A small image classifier, trained from scratch.
Training: soap at rate 0.0037, 7500 steps, batches of 384, held-out accuracy 91%.
Rows from block 3, named by matrix and row number. Rows with one number belong to one channel. Each number is 50 + 10 x the weight over its row's rms, rounded and kept within 0 to 99. All counts start at 0. After the name is the row's rms in percent of the matrix's.
# convs0: first 3x3 conv (model.blocks.3.convs.0.weight, 192x192x3x3), inputs 78-116, a 3x3 kernel for each
# convs1: second 3x3 conv (model.blocks.3.convs.1.weight, 192x192x3x3, transposed), outputs 78-116, a 3x3 kernel for each
convs0.26 101:43 35 47 50 48 59 51 69 61 56 65 59 69 52 68 48 48 49 30 58 31 51 71 40 64 47 55 45 64 36 32 47 30 46 37 45 55 56 49 45 60 29 54 60 46 56 51 58 43 41 40 46 37 64 45 49 47 53 68 47 56 56 48 35 60 41 63 35 48 32 42 40 44 41 40 48 55 60 51 28 42 41 52 44 32 63 59 57 97 67 55 53 31 32 35 37 60 42 48 48 41 59 51 51 44 49 56 38 56 37 38 51 38 44 54 57 48 28 47 66 66 58 40 51 52 36 47 44 45 53 46 46 54 50 34 59 41 42 42 51 39 65 40 56 43 57 46 71 46 41 51 45 43 53 63 51 53 64 41 32 54 37 53 39 44 42 56 54 58 42 58 41 40 46 46 47 44 44 58 50 65 55 50 45 33 42 52 42 53 43 46 57 51 45 54 33 39 48 48 49 42 60 66 50 80 34 42 49 45 75 51 57 27 67 57 57 66 77 60 49 48 61 49 54 38 61 42 51 52 36 44 81 61 40 61 48 65 43 49 43 66 45 37 27 36 53 50 62 56 65 42 55 53 66 50 50 56 68 47 56 48 44 47 59 38 28 50 52 69 47 28 65 48 63 51 64 51 52 47 54 44 47 62 50 52 40 56 41 55 52 31 59 65 48 69 50 48 35 66 58 76 51 39 62 43 35 31 61 38 64 49 58 62 45 52 46 43 54 76 50 59 50 58 45 42 48 43 44 52 48 52 49 60 45 74 51 53 41 41 58 42 46 49 27 56 50 50 36 42 50 50
convs1.26 085:63 43 42 61 46 68 32 61 66 61 47 54 69 46 51 64 40 55 48 55 55 38 54 50 45 51 55 41 52 52 54 51 48 45 57 52 43 44 55 59 48 39 58 48 70 49 48 57 31 41 50 51 44 51 54 45 65 50 45 55 35 42 55 46 62 59 62 49 62 51 59 62 59 41 47 67 50 39 46 62 43 34 28 55 50 63 54 54 56 51 56 48 37 59 42 30 54 14 45 61 52 56 42 41 48 37 47 43 34 44 39 44 52 38 49 50 40 56 62 62 68 56 42 54 63 57 30 36 42 43 45 44 33 61 36 61 50 66 53 69 42 68 44 38 66 51 73 45 68 54 60 52 47 43 56 45 50 50 66 57 45 57 31 47 25 41 40 35 42 56 48 44 51 52 59 56 46 64 50 57 62 57 49 46 63 67 69 53 38 58 39 58 56 52 60 43 32 52 64 36 72 41 50 56 42 52 45 44 48 54 31 36 36 43 48 41 46 50 51 50 39 39 45 68 58 46 35 33 47 53 49 78 49 63 48 49 45 52 47 52 47 54 53 54 47 49 55 42 32 47 44 44 44 46 27 43 55 27 47 44 54 64 42 42 61 60 57 50 68 47 43 45 51 45 60 39 55 49 51 56 27 68 56 58 49 57 56 54 48 44 35 49 64 49 25 60 41 57 65 48 65 54 72 57 61 53 36 56 59 59 54 80 54 50 44 55 56 55 62 62 71 61 45 35 44 41 40 45 36 56 47 30 44 49 59 54 50 54 62 62 57 57 55 61 43 37 60 57 50 56 50
convs0.27 101:60 70 42 38 47 37 50 51 54 47 44 46 54 56 63 56 50 27 56 37 52 51 65 30 55 58 39 48 67 70 61 61 46 62 29 54 48 47 67 54 58 47 66 33 42 45 72 56 66 51 42 33 36 57 51 62 50 68 51 57 19 50 54 50 48 58 55 51 69 38 46 57 38 40 53 60 55 51 42 51 69 53 57 37 36 45 50 36 45 55 43 46 43 47 66 76 59 63 41 54 60 53 46 57 43 46 43 42 41 48 44 30 40 59 55 47 57 55 77 36 67 49 58 49 56 35 45 56 47 41 61 63 51 43 45 55 39 43 47 50 57 47 41 46 45 33 48 48 58 37 48 45 63 63 61 70 47 49 60 55 36 54 44 48 49 47 55 42 49 50 63 22 57 48 45 39 41 52 51 31 48 45 47 46 60 61 47 60 36 44 46 32 72 50 36 71 51 54 41 45 49 60 72 43 41 47 64 38 54 33 54 50 63 42 52 42 51 66 51 44 58 53 35 60 49 45 64 54 58 49 45 53 40 36 62 47 41 44 44 65 52 56 49 48 42 51 58 54 45 48 47 62 58 56 52 49 64 56 65 62 42 51 31 57 47 47 45 50 32 54 46 44 71 50 41 31 45 38 46 34 58 46 60 47 53 51 47 54 42 65 50 51 42 26 45 47 52 56 52 50 71 52 64 51 44 64 48 55 58 51 52 57 43 70 47 67 50 30 34 58 55 51 43 51 46 49 55 55 31 41 55 52 45 53 44 45 77 66 42 45 50 49 36 51 47 61 57 36 47 55 40
convs1.27 098:45 60 34 58 43 58 49 74 72 51 53 40 53 55 31 22 26 58 47 41 56 52 50 64 52 34 48 58 48 61 47 45 61 46 52 42 68 51 63 48 64 65 36 35 44 46 33 59 35 38 63 39 36 29 53 55 30 45 48 69 60 52 61 47 46 48 55 42 39 45 64 44 59 60 41 71 74 57 51 47 28 46 61 44 62 40 46 53 62 50 61 58 41 55 52 46 51 34 53 42 50 62 60 71 41 39 38 58 43 59 66 43 57 32 53 37 46 48 48 40 41 50 40 36 51 46 47 48 61 33 47 38 53 60 57 53 44 42 48 66 43 52 38 42 46 70 50 47 32 59 52 55 39 54 56 46 50 59 46 56 41 62 67 45 57 47 36 66 71 47 53 59 47 50 54 41 38 40 39 44 46 51 46 72 64 68 53 47 52 55 42 52 48 58 48 51 48 46 50 52 58 47 35 57 52 49 59 52 54 55 50 51 39 54 39 60 55 48 42 43 45 44 42 61 48 49 35 39 49 41 28 51 44 38 48 29 46 36 54 35 46 48 52 52 57 51 46 43 43 57 46 42 46 53 43 36 38 52 56 61 65 53 53 53 47 44 58 54 66 57 57 46 59 44 49 46 46 39 40 52 45 56 50 48 53 47 53 25 67 49 42 48 50 56 27 49 62 51 71 56 64 55 51 51 56 51 44 64 41 46 55 59 42 41 42 35 54 50 39 68 49 61 59 57 49 62 56 53 44 42 48 65 33 51 42 41 62 39 34 46 34 27 40 36 45 38 50 62 63 43 48
convs0.28 096:43 81 27 59 40 52 45 39 60 39 54 54 48 56 62 64 80 64 55 59 47 47 67 48 41 41 45 47 49 41 59 49 46 63 62 62 54 49 48 58 73 43 50 45 50 52 53 39 54 48 22 48 56 55 40 59 44 33 42 61 21 33 46 31 51 46 40 68 51 22 47 66 45 41 31 52 50 57 55 59 49 46 65 63 53 53 59 40 48 30 56 54 33 54 41 46 67 56 42 38 66 60 50 54 45 49 36 52 51 43 61 58 63 49 34 43 43 54 60 56 36 53 56 50 42 54 54 67 32 45 51 57 71 53 57 48 55 45 56 63 60 41 69 59 56 29 49 45 45 46 80 42 51 51 47 55 59 60 51 41 44 43 41 54 46 52 56 41 57 48 53 37 50 44 44 53 42 51 50 60 43 41 48 47 33 53 65 40 57 54 69 34 61 56 49 42 49 38 61 63 57 57 45 48 62 59 37 53 39 55 47 58 52 44 67 50 44 38 51 43 56 54 70 57 29 53 44 46 48 56 36 63 54 49 62 61 48 39 53 43 50 58 68 48 54 43 62 35 63 62 54 29 42 53 56 39 49 53 43 58 47 36 63 46 54 31 49 49 49 53 48 26 50 63 42 28 65 49 36 50 33 61 48 53 41 46 50 60 62 35 48 60 57 37 52 53 57 59 40 44 53 61 65 45 56 51 55 25 51 44 55 44 56 44 43 78 54 34 49 44 39 52 59 40 51 56 47 31 48 45 51 36 54 37 45 41 50 64 40 47 40 51 57 38 49 46 40 59 56 37 41
convs1.28 101:65 68 56 55 68 38 44 52 56 63 57 46 58 34 40 59 63 53 49 50 42 45 46 62 53 57 44 59 56 52 58 52 69 44 44 46 53 54 70 35 65 57 40 45 43 64 51 41 40 52 52 44 55 67 51 59 49 70 39 34 43 58 57 69 43 32 50 46 45 48 42 69 56 40 48 54 47 49 75 33 35 55 47 67 70 59 51 40 54 49 58 64 66 59 42 78 56 40 34 57 44 38 51 27 49 80 62 48 42 51 51 63 40 39 60 50 58 58 57 44 56 53 64 55 49 61 62 57 49 49 43 60 40 54 50 60 59 82 40 36 59 60 61 44 55 60 50 54 37 53 52 42 30 43 55 65 35 41 49 58 24 29 54 35 41 48 45 35 62 48 33 49 58 57 52 47 64 36 52 68 61 48 52 40 48 53 61 44 52 60 51 52 45 57 55 46 52 38 65 58 43 49 51 52 36 46 56 57 48 33 62 44 47 56 59 46 54 54 47 55 54 50 50 64 57 51 70 67 53 44 46 45 49 59 61 45 32 50 49 61 53 57 59 28 44 58 54 58 69 59 48 55 45 46 49 43 38 50 56 54 50 54 57 50 64 68 44 58 45 47 58 50 54 56 61 66 36 54 40 41 57 43 47 68 47 52 52 54 36 51 44 55 54 57 37 47 44 59 51 47 31 51 29 60 38 46 57 52 38 50 51 37 39 41 64 58 46 49 56 48 58 46 42 62 44 51 37 47 65 70 41 61 66 60 51 49 59 44 55 33 46 82 56 38 48 47 51 51 41 53 68
convs0.29 100:54 65 30 55 51 53 62 40 62 45 72 70 49 53 39 50 42 37 61 50 57 45 65 51 44 32 49 41 36 66 40 50 28 53 52 48 51 46 54 61 61 32 59 45 54 50 55 52 46 45 41 45 54 56 55 30 53 56 44 45 64 65 48 51 67 47 73 54 33 46 45 58 42 48 38 42 48 57 41 50 62 36 73 50 34 54 49 51 30 43 61 34 70 37 52 64 45 40 42 49 49 48 56 50 51 56 42 49 36 49 34 55 59 43 63 49 33 58 54 52 49 31 52 53 42 40 56 52 45 46 59 59 52 63 58 56 31 47 49 58 51 54 40 58 44 53 58 58 43 46 55 43 38 54 53 51 52 55 56 47 59 52 54 64 55 40 73 36 44 51 44 84 63 42 29 61 54 41 61 56 54 46 36 31 61 54 54 68 54 57 32 40 57 49 49 45 66 34 57 59 36 82 58 33 65 51 52 50 46 55 57 72 46 47 59 41 77 37 51 69 51 45 32 62 41 56 49 57 53 69 51 70 43 42 47 59 64 35 39 55 50 39 57 46 49 44 48 36 67 56 46 58 55 47 64 36 51 49 32 54 53 46 45 49 41 50 41 60 51 46 30 55 46 52 71 32 43 45 60 48 62 34 60 55 56 47 46 46 42 49 19 45 61 54 49 52 39 55 58 46 42 56 49 55 59 58 41 48 51 58 41 40 60 47 53 48 52 43 56 43 75 42 71 62 56 22 77 53 48 43 67 51 40 45 23 59 51 54 51 52 45 45 44 62 52 56 39 33 63 56 36
convs1.29 104:47 44 60 55 52 46 45 76 46 45 66 57 66 52 50 59 50 56 48 61 61 49 44 58 58 44 57 49 46 43 52 43 52 57 44 65 48 48 41 47 54 53 56 46 46 47 63 43 39 43 54 39 59 50 61 48 63 60 50 55 58 46 62 47 34 48 50 49 61 54 46 57 23 56 44 75 64 65 62 59 55 47 37 47 49 47 43 41 54 37 71 55 44 70 33 39 34 52 45 59 45 55 61 59 49 46 53 48 52 49 89 36 46 59 34 43 39 37 37 68 57 57 46 40 28 53 65 47 56 61 59 45 47 51 42 30 48 55 43 60 55 50 46 56 60 50 65 44 42 57 63 49 54 45 51 42 59 45 55 36 57 52 54 52 56 58 64 66 38 48 44 62 40 38 59 39 50 53 30 57 34 59 70 70 54 44 71 68 59 41 60 45 66 48 50 53 54 43 43 46 51 57 51 54 52 48 54 65 32 66 80 51 45 45 64 44 41 55 48 59 55 45 56 54 69 52 46 64 75 42 63 38 58 64 45 51 42 58 55 40 37 62 57 65 48 57 55 58 52 50 59 56 48 51 59 54 37 64 52 64 50 60 48 40 35 56 55 35 48 47 60 70 48 57 43 41 80 45 38 31 46 60 55 75 67 53 49 53 47 43 51 46 47 40 60 37 44 55 63 39 36 52 50 36 49 64 48 49 42 59 37 58 60 59 44 52 73 31 57 50 51 36 56 73 44 58 34 60 48 54 30 48 41 50 53 37 51 54 36 39 72 47 56 31 62 29 29 51 43 59 43
convs0.30 104:53 47 53 38 49 31 44 54 50 40 48 46 36 37 65 39 43 40 54 39 51 61 64 44 54 53 38 39 46 42 53 40 50 54 66 48 44 57 31 59 33 48 51 55 57 51 42 53 39 36 39 38 53 61 49 64 53 38 42 44 53 56 60 73 52 33 58 44 49 58 62 53 35 40 60 29 68 52 55 92 37 51 48 43 56 50 43 54 37 42 49 55 44 68 53 53 38 58 50 46 45 47 21 42 40 35 57 47 46 47 62 45 48 50 49 48 41 47 39 42 51 57 39 43 51 59 60 54 34 52 43 35 37 37 49 50 64 66 49 32 53 36 54 38 49 35 40 45 42 60 57 45 45 43 61 54 51 40 43 42 45 40 55 44 40 56 43 48 42 34 40 64 47 55 48 33 41 37 65 55 49 60 47 47 49 47 49 62 52 56 45 57 05 23 46 36 57 62 55 45 54 36 47 34 44 41 28 39 41 53 52 47 59 47 32 43 36 56 58 50 34 35 39 49 39 50 43 57 51 29 35 36 60 37 49 49 37 32 31 60 38 61 49 61 42 57 56 47 57 40 49 51 53 59 53 30 29 43 61 57 43 61 44 47 69 37 44 47 41 46 43 48 53 65 67 37 55 26 35 58 53 50 54 48 39 63 42 57 36 47 55 51 54 47 50 50 43 35 47 43 60 65 60 43 50 57 60 29 72 40 68 60 52 61 55 39 48 44 45 43 54 33 69 55 45 56 41 52 34 53 42 35 36 52 40 39 29 57 54 38 47 43 36 57 63 57 51 44 40 47 52
convs1.30 099:27 28 51 50 51 43 56 38 33 45 39 54 31 43 64 49 42 53 66 38 64 26 46 33 59 47 65 59 36 52 64 56 47 61 52 49 43 51 49 61 47 47 46 44 50 78 59 41 35 44 52 38 27 38 41 47 34 59 71 53 61 52 37 49 56 57 49 57 69 50 53 64 31 68 50 44 53 56 57 45 56 42 45 65 49 53 41 56 55 51 65 52 40 59 38 45 37 44 52 45 27 43 37 52 36 72 56 67 43 45 51 43 57 58 46 49 51 32 45 39 45 62 36 65 50 59 57 52 52 49 47 40 51 47 36 57 49 37 73 54 53 57 54 36 45 37 69 55 52 58 39 57 58 44 66 43 32 71 59 42 53 61 56 43 43 52 56 47 52 58 49 27 67 54 48 58 52 52 57 52 26 58 70 53 64 87 57 47 47 58 48 36 45 53 36 40 54 52 44 48 34 46 51 42 47 59 52 72 56 44 44 32 39 44 59 48 49 45 35 56 40 48 57 51 45 74 46 46 49 52 54 63 54 59 62 38 43 65 61 61 46 49 60 53 53 40 61 51 50 44 49 63 40 58 42 34 40 57 37 58 62 38 55 66 47 50 62 44 33 60 68 59 51 78 40 48 55 46 37 52 54 59 57 54 42 49 48 44 51 64 49 52 45 57 39 58 33 35 53 48 45 44 36 49 62 52 43 41 41 45 56 51 67 50 49 69 47 43 17 34 49 35 55 39 49 29 34 63 62 61 64 77 63 53 62 68 69 49 53 52 46 37 79 48 46 26 47 66 60 43 52
convs0.31 097:49 48 54 42 51 41 57 60 87 53 47 71 42 44 56 69 48 40 66 59 46 60 54 67 46 46 65 55 51 49 44 52 37 46 42 50 40 46 41 32 43 48 49 50 40 43 37 65 45 34 64 53 66 45 37 54 57 55 22 43 41 30 57 48 24 44 47 45 41 56 59 48 49 62 39 60 67 54 53 72 41 59 47 61 53 55 58 37 41 55 50 30 41 72 30 62 70 38 48 50 57 35 52 59 58 48 49 53 62 66 40 55 50 45 45 45 50 59 45 45 42 56 61 44 59 49 39 62 58 58 51 58 34 41 40 55 58 40 50 48 58 71 47 40 63 61 45 52 69 45 51 45 43 43 32 43 58 47 38 51 57 50 50 50 51 43 58 39 45 63 52 44 46 56 41 54 58 53 31 45 44 52 50 46 48 49 47 53 41 52 55 57 29 60 33 54 50 42 52 49 50 35 45 54 35 70 42 41 31 47 66 62 62 56 50 51 52 63 46 47 63 38 57 51 33 50 61 69 46 61 61 39 60 74 54 47 48 39 47 52 48 36 50 65 51 49 54 63 37 48 52 75 54 45 61 54 47 62 45 40 69 55 60 55 52 49 42 44 52 56 65 65 49 33 56 44 46 44 47 53 53 35 50 71 42 49 67 47 45 50 49 55 47 59 45 50 48 47 28 50 68 51 38 46 53 53 58 48 61 43 47 52 55 51 42 33 53 56 44 55 53 56 42 50 56 51 53 50 38 78 63 41 46 58 52 59 42 43 55 58 51 46 59 41 48 47 56 46 51 32 47
convs1.31 098:69 65 55 37 25 60 59 39 48 41 41 55 75 59 44 48 42 51 46 49 66 35 33 55 35 20 61 59 51 41 59 38 54 60 58 43 41 62 60 50 39 38 44 43 61 75 39 47 63 66 43 37 54 38 67 50 60 53 40 48 43 55 32 61 36 46 48 41 32 49 32 42 28 44 50 23 59 59 42 62 47 38 52 40 43 42 40 55 58 64 67 52 44 56 46 58 56 57 54 56 61 41 55 43 59 29 46 50 37 61 63 46 49 66 56 53 45 53 60 52 52 72 60 54 54 46 60 55 44 56 43 52 55 38 50 58 52 34 56 32 53 30 42 30 59 50 50 63 41 50 59 52 49 42 71 39 51 66 50 55 53 55 46 63 72 50 64 55 46 42 62 46 57 49 48 56 55 58 52 62 67 45 53 49 56 57 43 77 56 45 58 63 62 47 44 43 50 47 50 64 38 60 74 46 45 55 50 55 45 47 45 47 47 66 57 77 64 56 47 51 49 58 50 47 54 39 51 42 37 43 64 58 31 49 47 42 31 42 46 53 43 38 50 36 42 44 49 64 42 44 57 42 50 58 53 45 56 44 50 67 62 60 45 56 50 77 49 47 47 54 53 62 54 63 52 66 38 70 44 28 38 48 40 42 25 49 53 55 55 51 39 46 67 54 43 44 32 46 48 47 48 40 68 46 51 32 47 45 62 73 50 59 48 25 47 51 52 52 64 63 33 48 57 42 47 33 45 55 46 57 64 45 66 38 53 53 66 37 58 53 47 66 58 39 36 45 48 53 55 34 38
convs0.32 093:70 76 60 36 45 44 45 42 43 65 52 56 26 40 50 66 54 28 34 38 50 58 64 59 43 54 34 47 66 41 54 58 46 76 65 38 30 58 60 44 51 72 48 58 44 52 49 64 49 51 64 42 49 47 64 58 46 41 44 59 59 57 46 44 57 51 56 46 44 61 58 60 43 45 67 51 64 51 49 57 51 50 40 49 33 49 42 50 39 61 49 58 49 54 61 47 58 42 48 45 50 64 51 49 36 41 50 63 59 29 45 47 48 53 50 83 50 50 62 60 51 66 52 37 43 52 41 64 46 58 48 57 49 52 43 37 37 48 69 55 44 64 58 52 61 49 39 51 58 56 72 32 64 30 51 55 44 41 37 59 46 51 74 59 69 37 49 60 44 29 70 60 52 52 52 51 45 63 53 68 55 58 60 42 38 19 38 58 52 35 67 66 52 53 46 46 62 55 68 78 59 62 60 58 36 53 52 41 48 66 40 62 54 58 39 59 48 40 41 59 34 51 42 54 29 49 38 42 53 50 36 73 60 49 48 49 36 51 45 46 55 59 54 31 45 36 50 49 56 44 60 47 58 63 56 53 55 43 39 40 40 33 60 54 55 52 56 63 48 45 49 57 35 38 53 33 39 47 49 72 57 59 50 51 60 53 57 45 37 59 40 54 65 54 45 31 29 64 42 30 50 52 63 57 49 44 42 39 59 49 48 54 47 56 46 73 52 47 23 40 57 59 43 33 49 42 37 44 57 51 56 47 47 46 61 42 58 36 38 50 71 41 49 51 39 50 65 58 57 52 43
convs1.32 095:39 50 34 59 54 48 50 84 64 45 39 51 67 39 48 45 53 40 51 66 63 40 51 54 49 56 51 47 44 60 31 66 49 50 72 47 66 59 57 47 51 38 48 40 52 42 47 54 47 49 42 55 49 37 54 67 52 68 59 51 50 47 64 66 55 72 52 50 39 45 40 47 42 49 57 65 67 43 51 62 39 40 45 34 53 40 52 40 46 54 45 55 61 52 61 54 47 47 39 39 41 55 49 41 51 51 29 50 52 52 33 43 59 40 40 64 56 55 46 53 45 62 46 63 54 54 47 42 34 50 39 47 47 52 46 33 39 51 48 62 53 54 36 45 50 58 61 60 51 44 52 49 32 44 55 46 65 53 56 54 44 63 52 29 36 38 51 64 57 60 47 37 48 48 25 48 45 56 63 53 49 28 37 37 59 73 39 76 54 34 53 40 44 61 36 44 47 47 55 58 32 52 57 46 45 68 52 57 45 46 34 60 53 42 41 54 52 51 55 41 45 44 53 31 48 48 38 40 56 65 47 29 43 50 47 30 49 44 36 52 56 46 47 51 41 48 63 36 51 54 73 64 50 71 55 56 56 35 58 59 45 40 55 59 34 38 44 71 46 42 34 45 53 39 44 65 69 42 32 50 37 49 46 29 18 50 57 51 52 43 46 58 55 52 51 57 46 47 48 46 43 41 40 64 65 53 50 35 42 75 49 35 44 60 50 41 53 38 43 44 43 51 39 52 54 63 56 47 51 55 62 58 48 65 62 54 55 52 49 34 30 50 53 61 40 55 53 44 37 56 68
convs0.33 097:29 40 77 60 44 63 64 47 52 58 43 57 56 48 62 47 36 47 46 55 52 47 53 38 40 46 45 42 46 63 39 69 43 49 57 49 34 37 70 66 44 48 38 55 62 69 41 41 41 61 43 45 27 38 73 50 58 57 23 47 38 51 75 63 59 49 38 32 61 39 45 56 46 42 44 54 54 40 79 59 59 46 55 41 45 46 52 40 49 38 56 39 33 69 48 59 45 52 42 52 46 58 50 50 42 45 50 51 46 51 39 48 49 56 62 64 62 89 25 43 53 65 46 57 40 51 60 50 65 66 48 31 45 56 48 46 50 49 61 64 42 53 32 41 48 54 42 59 54 31 67 49 49 78 72 56 45 61 38 41 50 50 53 51 42 46 56 46 53 30 55 58 64 54 52 46 50 53 60 51 59 33 36 45 51 23 54 39 48 43 57 42 34 77 54 61 84 47 57 59 50 50 57 53 79 37 37 57 53 59 62 41 64 54 56 30 61 58 45 41 55 44 32 45 56 66 52 57 67 48 44 58 56 50 36 50 53 45 64 50 46 58 49 58 42 34 66 51 44 51 58 55 46 42 57 38 60 60 28 48 44 57 48 48 59 35 55 51 43 32 56 49 63 51 51 56 56 37 71 61 44 63 52 69 59 54 53 39 57 71 48 54 47 47 52 56 55 26 57 49 65 50 54 45 36 44 45 38 39 41 49 61 55 45 68 64 49 66 49 52 48 47 51 44 52 58 49 50 55 59 59 66 75 68 40 45 42 44 51 46 58 54 56 47 53 60 41 56 41 46 51
convs1.33 098:55 37 50 54 49 48 65 64 60 47 45 54 47 53 49 62 55 27 51 49 55 59 36 60 52 56 62 38 55 47 47 55 48 54 66 52 63 29 69 60 42 64 38 61 52 46 45 55 63 53 48 49 58 49 66 73 47 59 41 61 47 58 81 59 63 40 55 56 38 48 61 48 51 56 52 33 31 50 70 26 63 58 56 51 53 49 52 53 42 53 26 50 53 59 59 41 36 46 44 62 60 43 49 55 47 76 54 38 49 61 28 62 40 43 56 49 54 36 57 55 51 50 45 42 38 48 38 25 47 53 57 58 54 49 57 44 39 60 37 26 61 56 46 54 37 73 42 49 52 58 34 71 56 27 56 55 43 62 44 35 51 16 31 44 42 38 35 69 50 61 63 33 50 60 48 50 51 54 59 52 52 38 45 48 50 52 65 29 70 44 51 52 61 57 58 63 55 54 56 48 37 47 47 63 48 59 50 52 51 48 41 54 47 45 50 56 59 47 42 46 43 61 48 39 56 35 66 72 53 49 47 48 41 43 62 52 47 46 48 49 37 49 42 56 36 61 51 64 50 41 44 66 50 81 49 52 61 59 50 45 58 52 46 49 51 46 29 47 42 41 38 39 47 52 66 43 37 42 51 69 31 46 43 51 53 59 50 45 30 56 71 40 44 46 36 70 66 53 42 40 66 46 53 63 42 45 79 37 46 57 40 34 42 40 44 36 41 41 39 74 38 48 66 45 39 50 44 45 48 48 38 42 40 65 36 60 36 48 46 61 55 48 42 53 33 58 52 30 47 39 58
convs0.34 105:37 44 43 34 53 53 34 37 59 38 65 48 45 51 35 47 44 43 41 60 51 50 51 52 42 43 49 45 72 55 68 62 40 41 54 49 49 57 57 67 54 40 44 44 50 35 58 64 51 40 51 59 50 38 51 61 39 49 50 62 55 54 56 54 42 44 64 63 28 61 66 53 64 29 52 53 37 40 61 47 41 49 37 45 63 76 54 62 36 47 43 45 44 47 66 55 58 56 42 36 47 44 60 63 50 51 45 58 52 60 41 46 28 43 71 41 56 55 52 56 62 65 58 49 42 52 44 47 53 51 48 47 54 60 47 35 54 43 58 51 46 49 42 43 67 63 39 57 41 40 43 41 42 53 57 42 42 16 46 60 42 39 47 58 44 38 42 37 57 43 53 52 36 53 62 50 50 52 45 45 37 55 47 49 30 43 47 29 39 49 59 61 51 53 49 63 58 59 54 47 75 45 55 58 23 41 46 53 44 66 41 78 35 74 49 59 38 47 47 46 48 61 49 70 49 36 45 62 46 60 73 42 73 52 47 43 53 44 47 78 45 54 56 54 68 49 41 42 57 39 43 39 52 46 51 50 42 52 46 45 56 44 62 68 49 47 41 51 34 54 71 65 56 47 36 58 30 35 43 79 51 56 35 49 49 41 61 57 33 56 66 43 54 57 72 42 53 43 58 51 58 45 51 44 53 46 54 53 37 50 50 59 45 43 53 51 31 45 42 57 59 40 48 57 57 51 50 57 58 39 37 60 49 71 45 55 43 73 56 66 68 47 52 36 49 39 40 38 40 68 53
convs1.34 104:45 31 42 74 50 39 53 50 62 41 48 42 43 37 44 57 65 29 56 37 53 53 53 49 45 35 59 36 52 53 47 55 59 51 43 43 43 40 44 52 59 52 59 58 40 51 38 72 64 43 66 43 59 40 52 54 50 51 59 49 30 43 59 31 35 31 47 54 57 45 71 49 51 32 58 38 34 41 60 66 49 54 48 47 46 50 50 51 61 64 54 61 36 59 45 45 29 60 67 45 40 56 47 61 53 53 58 58 27 43 66 55 47 40 55 34 45 56 48 71 49 51 46 46 29 53 35 30 33 55 59 51 53 48 50 43 71 58 39 57 38 49 51 58 62 32 46 53 59 39 51 52 46 43 56 41 60 60 45 28 43 52 54 49 48 43 59 47 47 49 53 38 46 55 39 42 56 51 41 30 34 55 54 55 49 60 32 36 48 38 44 41 63 53 52 33 61 52 54 51 35 53 50 52 44 53 56 50 52 42 43 54 38 61 51 52 42 40 47 58 42 37 57 57 46 53 54 48 38 47 62 36 61 42 71 64 46 55 57 45 49 51 65 56 59 63 66 58 49 43 62 45 51 65 57 49 40 52 55 39 49 55 43 50 44 47 49 60 50 40 61 44 31 52 51 45 55 36 23 59 43 40 49 54 47 31 64 64 54 49 43 52 38 40 56 27 52 57 53 41 50 40 32 48 29 41 54 42 38 54 33 63 34 36 55 53 72 47 47 26 46 44 53 68 48 61 33 40 47 51 50 61 67 53 55 56 30 37 39 54 27 36 52 52 30 52 39 54 46 61 48
convs0.35 095:53 41 60 56 50 55 60 40 75 37 29 55 32 43 60 46 36 44 39 36 61 51 56 54 51 52 47 69 31 28 61 54 45 39 45 49 41 45 56 50 45 43 61 56 54 54 46 59 49 79 38 55 41 36 59 47 48 43 49 43 42 33 51 54 45 35 59 43 50 49 33 41 52 50 45 37 55 45 48 56 29 37 41 57 56 49 77 57 65 54 48 29 48 55 38 39 61 34 51 58 36 54 60 53 50 44 53 56 60 58 55 46 45 66 33 57 55 43 37 32 43 34 38 42 53 43 52 51 45 59 37 41 53 48 51 60 51 52 26 46 68 40 46 73 65 59 32 48 41 33 56 55 25 56 34 56 47 56 33 61 46 52 58 47 54 50 54 55 46 51 35 48 56 56 43 50 52 35 45 40 67 45 42 52 46 52 51 53 48 53 70 52 48 60 65 39 49 41 44 50 64 50 43 65 58 39 64 57 56 40 42 49 25 55 48 41 44 44 55 50 55 63 53 53 56 54 50 52 45 38 61 34 34 50 76 34 35 49 55 24 69 45 55 51 63 44 54 39 45 49 52 61 45 39 50 60 48 60 53 36 51 43 41 40 71 48 61 55 24 55 49 53 58 42 55 47 68 41 57 40 50 64 66 39 58 45 65 42 48 63 30 41 68 36 48 53 40 61 32 60 45 42 44 45 37 40 39 50 50 50 47 50 59 35 50 45 61 53 54 59 48 58 50 26 51 50 42 61 55 68 59 38 54 36 64 42 55 51 59 50 51 53 45 52 49 42 50 55 43 40 41
convs1.35 099:57 60 37 43 71 58 43 68 57 43 42 51 31 41 57 62 49 40 40 62 59 54 64 45 66 57 43 39 59 53 36 58 55 39 43 62 59 46 47 43 68 65 50 49 47 49 56 48 61 53 57 56 39 61 52 59 44 59 57 49 56 56 32 47 30 50 51 47 53 52 49 44 33 53 34 53 50 29 39 48 43 44 52 56 37 42 43 54 55 49 60 53 42 56 66 42 84 49 23 34 53 42 55 33 27 54 49 66 45 57 45 53 42 36 55 48 40 49 48 48 54 47 67 39 46 44 53 44 39 51 56 41 39 43 54 44 57 59 55 39 51 44 45 31 66 55 44 74 47 50 75 53 54 33 37 56 51 52 64 64 54 49 56 50 54 43 56 51 44 51 46 51 47 43 44 57 53 40 48 54 70 65 51 71 43 19 57 48 40 48 62 43 55 47 47 47 59 53 54 52 46 40 50 49 55 44 31 37 41 37 52 63 48 61 38 55 62 49 49 57 59 46 58 67 63 43 46 58 42 41 38 45 45 59 66 60 56 43 47 68 29 50 59 45 54 45 34 51 67 46 52 53 48 42 52 48 63 37 36 58 35 65 39 50 61 50 40 53 52 33 55 60 35 58 50 43 55 55 30 52 50 59 51 67 51 44 51 58 47 49 47 35 37 39 40 49 50 50 45 60 60 41 48 41 43 65 51 58 56 43 51 48 58 60 44 51 62 59 29 56 73 62 54 54 43 31 51 47 40 70 65 53 58 55 63 42 61 68 47 81 59 55 49 52 46 54 56 41 39 43 68